From a checkpoint of a small image classifier.
Training: muon at rate 0.0093, 9600 steps, batches of 256.
Rows from block 7 of a small image classifier, named by matrix and row number. Rows with one number within an expert belong to one neuron, the router's apart. Each number is 128 + 32 x the weight over its row's rms, rounded and kept within 0 to 255. All counts start at 0.
After each expert's rows are labels from the 100 images, of 14848, where the router gives the expert most weight on average: "patch colour" is the nearest of a few named colours to the mean colour under the peak. Only what is clearly more common there than usual is listed. The data: pixel-art sprites of 400 made-up characters on tiled backdrops.
# router: router (model.blocks.7.mlp.router.weight, 8x128, trained with AdamW), inputs 0-127
# up: expert up (model.blocks.7.mlp.up, 8x64x128), inputs 0-127
# down: expert down (model.blocks.7.mlp.down, 8x128x64, transposed), outputs 0-127

# expert 3
router.3 [174 199 158 119 147  78 132 113 155  79 155 168 102 128  87 132 136 154  79  94 170 130 156 138 164 124 101 126 184 159  72  79 157 118 120 114 102  87 201 111 162 109 168 115 178 138 115 111 142 185 126 146 130 152 104  71 140 112 115 153 130  52 136 159 133  70 105 112 145 117 149 133  54 147  62 121 129 165 159 134 139 129 170 151 132 114 109  80 142 148 133 180  99 156 154 165 131 139 120 125 161 102 115  95  94  90  90  99 137 148 157 112 154 154 148 162  79 139 118 155 117 158 154 179 160 199  80 183]
up.10 [137 145 134 122 128 152 154 142  85 160 103  81 124 137  64 108 114 130 157 140 148 125  70  73 120  69 152 149 139 120 137  95 106  96 149 127 133 156  80  92  90 106 169 151  78  81 115  97 174  96  65 129 184 163 131 157 121  89 122  83 115 134  93 208  88 184  87  98  66 119 100 115 146 105 145 112 137 160 188 135 133 153 127 144 135  93 129 104 125 142 211 127  88 143 205 116 112 150 170 115 116 125 136 158 107 137 143 117 153 101 125 150 155 169 175 160 191 183 154 135 169 175 159 135 119 151  82  92]
down.10 [ 83 117 139 182 132 152 195 147 138 144 168 129 177 134 124 139 141 111 164 123  99 148 110 130 164 121 109 126 112 137  91 156 108 127 135 183 142   0 110 164 131 154 181 147 125 126 176 135 140  53 122 130 138 172  65 158 147 133  88 105 127 163 131 120 159 150  11 137 164 143 127 142 115  74  98 132 154  85 169 151 107  84 107  65 152 133 148 139 131 122 181 158 120  98 159 116 131 126 139  87  60 123 140 117 146 117 123 136 114 155 123  98 146 118 126 149 134 126 131 162  82 124  90 131 130  69 112 132]
up.11 [181  98 126 188 153 153  88 201 125 142 165 124 174  96  87  79 163 126 216 106 104 144 147  98  42  88 162 103 125 142 159 138 126  99 133 161 175 112  92 114 149 138 128  69 132  94 130 158 131 179 128 118  73  80 160 118  90 130 108 116 112 148 159  93 147 126 131 153 170 136 110 143  87 140 154 130  94 106 121 142 128 118 110 150 109 114 191 135 152 103 165 110 107 166 176 122 128 103 142 110  80 146 191 191 109 119 123  83 117 158 109 129 101 157  65 154 102 134 153 119 185  88 162 133 124 115 112  46]
down.11 [157 154 107  84 144 100 143 114 156 107 124 128 114 142 136 168 119  96 136 118 164 120 160 131 131 112 115 132 114 126  85 153 136 124  97  84 120   0 165 143 116  97 100 211 136  94  78 130 124 162 165 143 136 100 164 163 151 109 139 202 133 134 131 198 121  89 137 120 130 142 134 126 148  54 159 130 138  91  75 145  97 140 160 145 127  81 222 120 131 133 112  73 130 131  55 166 152 131 168 155 138 120 106  96 119  92 131 137  95 149 135 167 125 126 129  82 111 182 132 113 117 174 179 131 131 134 128 112]
patch colour: black; brown

# expert 7
router.7 [ 97 154 123 145 139 112 206 137 137  60 115 146 116 134 136 150  86  77 110 117 155 140 198  97 130 100  98 110 116 127 112 187  70 131 113 139  81 142 127  88 179 156 125  74 134 154 101 169  96 136  92 185 108 146 123 115  86 110 127 136  96 105 106  76 157  50 108 125 149 136 124  87 109 129 105 116 115  48 158  81  69 154 122 133 155  87 124 175 145 171 112 146 104 142  94 161 156 104 135 140 188 116 139 112 133  97 152 145 133 158 194  80 170  98 164  64 166 137  95 184 143 150 134 157  82 103 108 119]
up.10 [153 112 158 151 121 126  27 188 175  97 137 147 132 155 111 103 168 153 176  81 113 132  95 110 170 131  87 117 126 150  97  43 153 135 138 116 129 104 187 124 117  86  97 186 181 126 135  91  97 129 127  98 138 170 131 119 123 137 112 119 150 121  88 120  69 128 121 101  65 150 125 166 122 147  80 145 140 121 124  86  95 127  87 148 141  92  44 109 162 125 121 193 145 148 172  98 106 131 156 133 100 124  96 190 154  86 108 137  71 124 134 129 134 120 179 132 108 108 216  95 154  96 149 110 141 114 143 177]
down.10 [ 99 127 103 108 130 132  86 129 131 186  58 128 138  96 156 179 176 176 108 177 162 142 114 128 169  63 139 123 111 133  76 102 114 170 115  68 126 123 168 145 119 153 130 105 132  56  89 124 131  93 155 135 133 104 174  99  71  93 170 103 140 121 150 168 144  95 137 139 120 129 109 117 131 116 121 124 163 174 135 106 186  81 145  20 128 156 126  77 125 144 168 134 173 212 170 103 116 127 160  96 167 124  96  76  98 152 137 122 135 121 111 161 138 117 114 113 153  48 128 130 151 162 120 123 127 195 125 156]
up.11 [118 134  97 136 125 121 120 134  49 120 107 135 188  68 125  99 141 109 199 127 128 119  94 187 136  76 113 143  67 118 151 108 122 156 188 182 113  54 146 142 114 146  95  73  92  94 131  60 127 127 120 107 172 105 133 107 168 143 122  93 160 102 203 135 175 159 105 102 104 148 117 177 154 140 116 107 164 156 107  87 141 172 146 107 134 138 139 122  95  98 124 142 119 117 202 150 128 176 107  79  46 196 102  63 137  81 118  94 151 131  98 133 127 110 134 148 145 133 148 105 134 154 144 137 131 101 135  82]
down.11 [121 136 106  88 108  28 157 117 150 159 130 127 130 172 109  95 113 190 119 144 114 130 143 124 221 153 136 118 162  95 127 126 136 164 117 157 124  78 178 161  95 104 177 132 112  61 180 150 127 113  98 143 149 173  72 130  85 180 101 201  89 140  80 170 114  91  89 104 108 128 132 136 131 110  85 124 143 107  78  71 129 114 120 169 162 151  74 117 125 128 157 118 139 122 174 132 121 139 133 105 180 122 148 166 119 119 160 143  60 123 117 189 175 145 132  89 107 161 121  90 138 160  61 126 125 170 125 113]
patch colour: brown; orange

# expert 1
router.1 [132 151 135 118 173 136 110 118 139 177 113 106  98 133 186 144  94  80 123 136 141  96 129 149  76  93 156 121 107 170 102  92  92 149 113 104  77 161  91 106 133 122 152  57 121  55 141 142  96  70 162 153 165 143 174  92 172  81 128 188  81 131 127  48 136  89 118 138 156 104  61 129 104 161  93 182 155 142  83 144 173 182  95 148 102 105 102 130 110  67 105 100 175 170 156 152  99 153 115 146  86 164 131 160  97 118 147 158 152 183 138 116 100 112 142 113 128 178 188 102 154 158 113 123 119 104 124 135]
up.10 [138 187 125 110  74 105 113 102 120 105 167 137 129  96 167 127  76 106  37 138 137 120 136 138 106 146  72 130 122  83 156 107 133 123  89 155 118  85 147 137  99 144 156 113 158 101  92  71 164 129 100 172 119  89 129  97  87 145 110 142 157  68  81 167 107 159 240  98 167 136 173  99 157 107 123 118 140 136 121 115  92 144 155 121 147  97  68 107 130 164 108 178  72 138  84 112 146 124 116 132 156  98 122 130 122 105 144 136  99 144 146 117 120 113 136 161  54 224 190 129 182 117 138 128 117 108 108 169]
down.10 [142 223 166 130  89 138 114 134 167  62 132 119 100 130 104 192 176  58 131  99 116 129 143 120 134  94 108 136 110 113  25 124 116 143 127 150  98 141 131  96  86 168  44 134 142 162 170 143 129 152 112 136  97 104 151 160 135 185 196 106  74 107 176 138 108 145 145 113 139  91 160 117 132 194 170 120 146 175  61 110 138  74 150 112 145 158 117 127 116 136 104  71 119 134 124 118 114 126 120 125 134 117  98 143 125 122 152  99 178  58 147 224 130 100 141 125 143 157 121 138 130 145  93 126 120 137 130 147]
up.11 [131 110 102  93 110 103 110 135 143 147 138 153 112 127 162 228 140 128 101  75 169 148 113  94 138  52 168 145 146 137 116  84 102 123 149 142 112 132 157 107  96 153 147 127  88 177 153 121  98 168 114  78 174  65  82 131  51 139 113  96 132 111 138 122  71 187 168  85 101 114 134 123 102 156 182 112 125 124 172 134  86 132 107 159 153 176 140 103 147 118 101  94 140 188 114 163 127 142  78 147 127  87 141 132 164 117 196  94  94  75 157 102 106 144 180 139 117 168 115 193 153 111  67  97 111 151 123 149]
down.11 [167 114 155 127 128 156 163 117 158 101 102 135 126 101 143 109 154 182 175  96  29 139 151 127 106 138  78 136 165  76  86  12 155 197 128 199 145 133 125 147 119 156  86  89 142 136 105 140 120  87  90 125 131 118 161 146 111 198 167 163 104 108 127 135 130 152 172 125  73 133 157 127 115  98 155 125 151 178 104 109 101 145 148  77 144 205 100  59 128 141 126 102 128  95 135 106 116 128 137 124 184 128 168 167 138 176  99 137 125 110 160 117 118 114  98 106 151 100 124 153  47 147 116 120 124 106 132 126]
patch colour: brown

# expert 4
router.4 [106 135 131 176 148 164 188  79 139  59  69 172 126  94 118 126  93  51 109  36 158 133 129  99 151 119  92 164 151 122 144  82  88 141 151 163 123 145 145 121 100 117 101 138 149 130 175 136 178 161  73 136 185  90  67  94 118 125  89 141 164  86 126  77 155 166 117  86 115 109 179 139 150 135 115 133  96  98 154 172  94 198 132 123 161 114 106  92 158 158 145 145 157 161 170 135  93 160 116 120 106 106 137 122  76 154 133  77 107 127 117 151  84  99  92 113 162 132 122  96 134 161 118  84  89  88  96 109]
up.10 [130 172 133 164  90  76 114 166 137  97 124 108 132 108 232 132  87 187 107 100 122 154  99 116  74  73  93  83 162 107  82 134 204 137 100 127 105 146 184 122 149 127 118 133 140 188 181 124 121 120 154 161 122 133 156 152 120  98 127 113 134 137 148 159  80  70 131  81 128 146 143 151 128 134  94 145  84 126 110 151 100  56 119  87 116 208 110 138 126 122 109 138 223  87 158 124 134 179 147 110  82 117 101 112 140 128 164 127 131 119  92  62 147 133 125 123 156 111 155 141 149 107 116 170 108 129 197 130]
down.10 [130 112 107 102 140 158 114 164 176 113 138 128 124 163 153 167 113 134 105  89 125 134 174 132 125 168 167 125 158 130  82 113 149 216 128  38 133 169 138 139 119 129 209 144 137  85  90  79 145  88 128 124 103 122  87 148 117 112 116  87 142 122  99 107 123  44  34 107 204 128 137 142 177 128  87 133 111  74 216 113 138 122  91 188  81 156 143 115 128 138 190 134 116 112  91 203 111 115  96 154 159 130 150 149 120 100 143 112  94 118 117 147 159 116 118 125  84 158 127 118 100 114 158 133 130 131 143 117]
up.11 [136 141 151 152  96  42  98 129 101 106 137 100 127 144 129 135 117 131  91 134  90 123 110 188 158 127 197  70  75 113  74  91 119 133 108  78 106 141 152 103 119  85  93 199 148 108 162  85 148 116 154 114  92 151 112  93  89 158  98 130  62 111 166 152 135  56 122 217 160 128 111 100  97 175 123  95 132 125  51 124 127 130 162 131 169 136  99 112 137 128 129 115  88 163 151 155 185 159 139 152 117 141 164 105 138 119 118 118  63 115  97  58 114 114 126 138 118  87 120 123 138 104 155 149  89 177 105 181]
down.11 [136 175 132 106 115  75 116 118 126 169  94 116 168 247 131 119 129 175 140 111 140 112 156 117  86  82 153 122 173 116 122 176 118 152 127 132 148 135 141 117 101 121 155  55 124 129 150 146 130 121 123  90 114 102  79  91 110 119 193 171 151 125  76 142 138 159 172 106 105 111 112 125 122  74 216 120 110 177 116 199  89 142 137 158  68 166  76 149 118 109  61 130  95  98  91 162 119 104 162 105 141 128  87 150 140 114 100 103 133 157  91 178 113 100 142 103  98 211 122 119 161 121 156 119 116 165 120 132]
patch colour: pink

# expert 2
router.2 [179 165  70 190  87 101 102 127 105 124 100  95  69 141 165 145 162 154  83  88  88 156 122 120 124 117 175 163 112 185 162 142  74  75 113 142 193 110 120 103 129 175 159 125 117 140 101 121 102 141 126 128 133 109 130 186  95  85  98 161 151  76 135 163 181 188 107 146 119 150 126 111 111 161 173 164 148 178 171 125 172  75 123 149  90 100 163  86 209 127  96 180 149 142 165  98 100 133 138 139 126 112 144 105 118 106 120 193 110 187 123  96 129 172 171 127 107 155 137 159 109  84 142 128 135 124 103 162]
up.10 [122  92 138 176 120 165 129 113 136 133 144 142 122 149 145 138 117  79 121 108 139 139 147 162  84 169 172 118 131 126 105 164 148 132 168  83  54  83  73 121 121  87 105 162 115 123 145 140  72  87 161 150 147 171 115 168  74  78 143 166 119 137  92  91  60 142  84 140 129  79 107 159 114 169 154 114 179 110 185 127 109 135 145  81 138 173  67  45 106  96 123 135 100 143 153 114 150 161 111 128 160 177 122 157 157 124 216  57 131 135 153 101 137 136 121 139  98 188 160 133 116 111 120  72 167  84 114 133]
down.10 [ 89  66 126 134 149 155 116 152 109 155 124 127 131 112 129 171 209 126 139 146 115 127 127 127  78 143 140 118 141 118  80 120 157 122 120 129  99 187 118 145 145  77 140 105 173 132 128 123 135 152 133 158 140 115  97 159  70 182 168 158 107 119 136 170  99 117 198 120 101 119 118 122  93 139 139 123 125  68 126 220 138  77  83  95 161  68 126 138 129 129  93  92 149 162 111 165 145 128  96 125  97 137 117 167 169  89 110 136 118 110 166  99 119 126  87 252  74 135 124  92 180  35 123 128 128 167 125 141]
up.11 [ 77 105  92 119 123 150 128 110 118 164 158  75 132 152 110 151 114 150 120 119 134 133 102 101 196 197  85 177 168 102  95 143 141 180  98 112 124 133 120 136 180 113 115 112 127  52  70 147 172 145 166 140 156 157 109 144 152 137 148 201 106 108 115  98 127 130 116 155 216 135 156 151  84 180 112 176 129 152  75 119 153 125 118  79 124 144  89 130  94 135 182  85 113 125 107  85 145 155 149  91 156  86 124 162 122  71 132 113 105 117 144 152 146 141 156 161 147 124 189 126  97 130  74 117 190  94 209 101]
down.11 [117 138 118 116 108 113  51 122 102 222  95 121  92 161 168 206 106 116  90 115  45 120 121 126 139 185 108 131 120 171 149 126 113 172 133  38 128 121 141 176 142  79 152  38 121 137 125 131 116  94 144 123 106 127 141  94 115  72 144 182 117 117 108 129 120 163 166 114 110 144 134 114 113 163 197 126 141 160 133  92 169 109 133  72 125 155 124 186 129 135 106 141 199 136 148 113 134 128  81 113 104 123 124  69 152  99 157 128 149 135  92  98 154 145 220 122 163 125 124 103 164 134 156 128 127 132 125 127]
patch colour: grey

# expert 0
router.0 [146 152 150 136 143  88  98 134 121 138 112  81 126 131 125 129 144  85 100 107  80  96 167 101 135 103 125 107  63 142 154 143 203 118 146  89 161 127 183 180 148  49 161 121 137 112 119 122 134  95 112 103 127  99 150 142  85 135  69 120 120 119 110 196 146 141 156  99  88 163 100  99 111 149 146 139 184 166  85 173 159 146 169 108 131 155 114  44  80 102  88 141 173 152 100 163  70 161 102  81 157 155 133 152  91 158 109 109 125 104  92 190  97 130 175 134 172 181 171 142 169  93 116 125 101  81  99 139]
up.10 [134  93 108 141  88 114 128 121 131 158 153 150 117 128  85 123  92  81 182  52  77 134 170 133 128 113 151 117 134 163 144  83 141 155  89 149 122 183 144  91  63  93 105  95 168 134 151  91 166 140 125 125 115 151 115 125  23 131 140 157 133 161 105 112  86 137 101 167 117 118 134 180  99 116 142 138 172 119 170  97  84  99 117 109 121  91 141 112 115 118 142 133  86 115 124 111 152 138  98 123 150 167 142 146 180 150 130  88  26  60 155 110 138 134 135 143 113  99 116 170  25 125 127  67 122 144 113  69]
down.10 [ 90 163 179 159 105  86 150 122 126  98 129 142 121 133 145 172 115 142 117 149 211 127 139 139 145  75 191 113 141 168 116 104 135 162 132  90  84 104 129 160 108 116  96 175  98 109 182 162 130 152 214 129 138 152  99  88 161 105 192  79 109 115  71 145 138 133  87 116 158 157  64 111 129 116  97 136 146 133  97  99  82 191 147 131 120  86 142 156 138 144  93 114 100 102 113 104 111 140 159 147 113 124 105  73 113 156 202 136 141  81 138 142 116 145  89  63 198 121 134 107 190  81 105 136 132 151 151  74]
up.11 [123  81  91  77 172 162 110 109 131 134 138 139  79  87 179 134  86 122 103 159 127 176 125  77  82 138 123 146 188 110 124 148 139 145 135 161  84 128 118 119 183 130 112 172 151 149 150  78 115  84 149  98 187 137 174 101 181 171 179  94 183 207 150 142 129 124 209 204 150 192 154 145 142 129 146 107 134 152 119  94 121 147 154 136  94 118  94 148 135 200 112 141 148 152 106  78 146 134 138 102 126  64 115 114 140 131 153 115 114 159 170 133 154 160 132 136  99 106 100 125 100 178 175 191 117 116 133 108]
down.11 [115 105 144 157  79 164 160 155 110 135 119 126 148 141 132 136 172 119 132 121 168 118 108 126  66  27 137 128  93 120 141 188 136 109 143 108 125  86  90 145 141  94 148 198 151 150 154  11 123  80 141 137 134 120 139 139  80 163  89 116 125 105 185 160 102 136 131 111 104 112 164 121 109 147 170 122 124 125 101 138 201 126 122  56 141 122 127 145 120 129  86 141 131 150 167 166 125 122 143 158 139 131 107 183 119 131 131 109 121 102 165  56 130 136 120 126 115 115 124 108 108 141  67 126 123 255 137 155]
patch colour: green

# expert 5
router.5 [102 136 151  86 151 122  70 115 118 121 118 132 111  82 124  99 121 149 143  73 135 133 116 101 136 105  97 144 132 191 134 129 143 162 157 161 128 117  88  79  70 170 143 150 133 161 188  96 123 129 123 162  54  92  81 164 158 161 189 104 139  66 181 137 139 143 129  94 133 135 127  86 145  79 162  87 207 132 140 109 112 132 182 168 142 179 135 175 174 176  91 110 128 135 118 102 100 138 161 157 105  92 180  37 128 150  89 138 132 125 119 148 105 146  77 102  86 100 122 159 145  66 103 145 172 143 108 134]
up.10 [100 128 130 156  90 121 170  73  65 107 160 144  89 123  70 109 171 133   7 103 155 137 156 162 190  74 123 166 146  92 132 125 128 104 127 140 152 164 162 111 122 125 153 136 124 110 109 146 104 166  75  79 193 121 162  89 113 184 138  87 106 129 129 105 137  98 180  97  68 134 123 139 111 120  99 129  65 106 130 143 152 161 165 161 128 137 176 159 118  66 146 144 131 175 171 129 142  97 131 106 117 113 135 156 117  96 112 108 116 125 142 142  77 118 119 123 162 175 197 109  71  71 102 123 140 140 150  89]
down.10 [121 142 132 152 145  99 184 123 151 156 109 127 128 168 136 162 116 140 138 135 143 128 157 122 114  59 143 123 105 104 113 133 132  53 106 188 199 195  93 186 182 192  98 138 108 119 217 152 122  24 116 150 144 124  95 138 129 120 138 132 144 157  87  64 123 147 107 117  83 151 130 122 137 113 118 125  64  62  76  61 113 108 113 138 156 130 152  84 127 117 181 107 118  86 105  87 125 125 170 136 189 117 117 111 118 164 189 148 113 140 107 129 137 106 141  67 173 152 124 138 162 121 131 121 124 136 122 124]
up.11 [103 126 131 160  98 157 111 111 118 110 159 152 122  93 127 168 140 111  98 164 150  95 156 121 150 129 113 163 142 113 106 144 133 118 128 125 118 107 108 142 145  94 131  98 135 160 127 125 159 128 124 207 104  79  83  87 162 110  67 107 105  98 119 122 113 101 187 136  56  75 145 142 151 164 120 123  68  84 111  87 109 103 128 144 141 135  26 143 137  93 101 120 147  79 152 146 165 126  80 186  84 153 142 175 121 152 142 130 161 128 182  80  89 141  68 157 152 133  77  79 130 166  47 104  95 205  93 145]
down.11 [147 156 174 132  71 130 116 147 125 128 137 133  91 197 107 155 144  83 102 134  89 125 151 132 161 121 165 118 104 153 189 162 139 208 130  64 112 189  92 151  57 159 108 127 146 190 134 106 128 109  80 120 142 117  66  72 183  81  99  78 120 114 132 142  69 134 111 126 107 145 139 140 114 171 146 131 155 144  85 122 112 119 148 190 113 136 106 100 131 130  35 131  88  90  64  94 135 132 186 145 115 124 175 104 132 151 170 129  95 131 149 144 138 151 126 193 102 176 130 141 161 109  79 129 129 117 148 114]
patch colour: pink; purple

# expert 6
router.6 [ 72  84  91 153 115 142 110 103 123 154 168  80 136  73 163 131 101 134 108 155 137 127 105 146 153 114 113 160  70 138 165 141 113 109 160 126  55 124  83  99 136 108  88  99 163  96  87  93 135  95  93  90 159 110 142 112 202  97  94  74 164 136  96 134 178  90  97 145  95 178 173 155 149 132 117 202 168 107 141  92 135  87 133  84 132  83 111 140 152 169 138 184 141 116 128 104 145 170 114 106  88 147 103 108 120 115  93 185  71 111 107 131 183  86  97 131 128 176 151 139  66 158  94 106  90 174 116 154]
up.10 [176 166 150 105 156  47 154 131 159 130 116  97 142 195  95  98 103 125 171 102  65 112 102  91 141 116  83  82 101 110 121  95 150  99 113 195 144 133 170 134 106 142 124 132 120  61 130 139 140 105  74 121 108  86 114 105 116 130 122 164  98 105 125 116 147  85  89 104 114 145 162  87 139 190 145 113 114 116 125 165 142 217 164 124 120 164 169 125 121 100 171 129 176  70 182  62 114 111 172 165 167 125 122 107 186 137 118 161 160 133  91 137 154  85 197 147 101 132 118 169 183 141 132 122 146  98 104 118]
down.10 [129 169  85 108 150 133 139 167 112  77 131 125  93 163 125 167 216  65 176 170 144 130 113 126 136 110 153 122 111 124 177 118 121 111 109  86 166 187  52  72 185  88  78 127 108 151 102 113 129 199 161 130 146 149 106 109 178  99 112 209 129 131 137  91 110 142 155 131 118 122 132 137 107 120 162 131 190 159 134  93 123 108 154  83 157  51 147  64 126 125 149 151 125  69 100 123 137 125 195 138 123 124 161 158  96  96 105 127  75 147 143 177 158  98  80 145 134  80 126 127 137  99 119 123 127  94 142 128]
up.11 [146 142 133 130 134 180  92 124 160 101 103 137 135 132 169 162 151 114 177 147 130 133 111 175 170  86 114  97 115 156 127 133 119 156 132 162 121 145  99 153 108 120 145 137 147 216 123 105 175  76 106 136  76 117 168 103  93  58 126 132 144  99 160 173 147 112  90 163 130 185 140 108 167 118 138 152 136 122 129 114  79 115 174  22  72 155 151 142  79 121 138  86 189 119 177 159 109 131  94 155 125 109 150 152 122 138 181 121 163 177 101 128  72 137 156 162  67 127 157 143 118  82 154 112 123  41 108 168]
down.11 [ 85 134 112 143 137  87 184 142 112 111 149 132  96 154 132  48 130 183 141 119  49 140 124 130 171  66 133 130 131 147 134 152 118  74 120 167 118 124 113 154 104  99 201 127  77 113 168 154 132 135 187 117 137 159 109 105 130 235 144 129 105 160 105 139 158 157 173 147  78 118 150 141 124 135 114 124 170 161  96 198 135  78 145 102 148 144  99 142 127  96 106 159  39 134 114 149 123 132  66 104 123 133  85  87 116 170 106 125 129  92 133 109 141 119 129 106 101 152 129 126 136  82 129 127 129 236 141 108]
patch colour: grey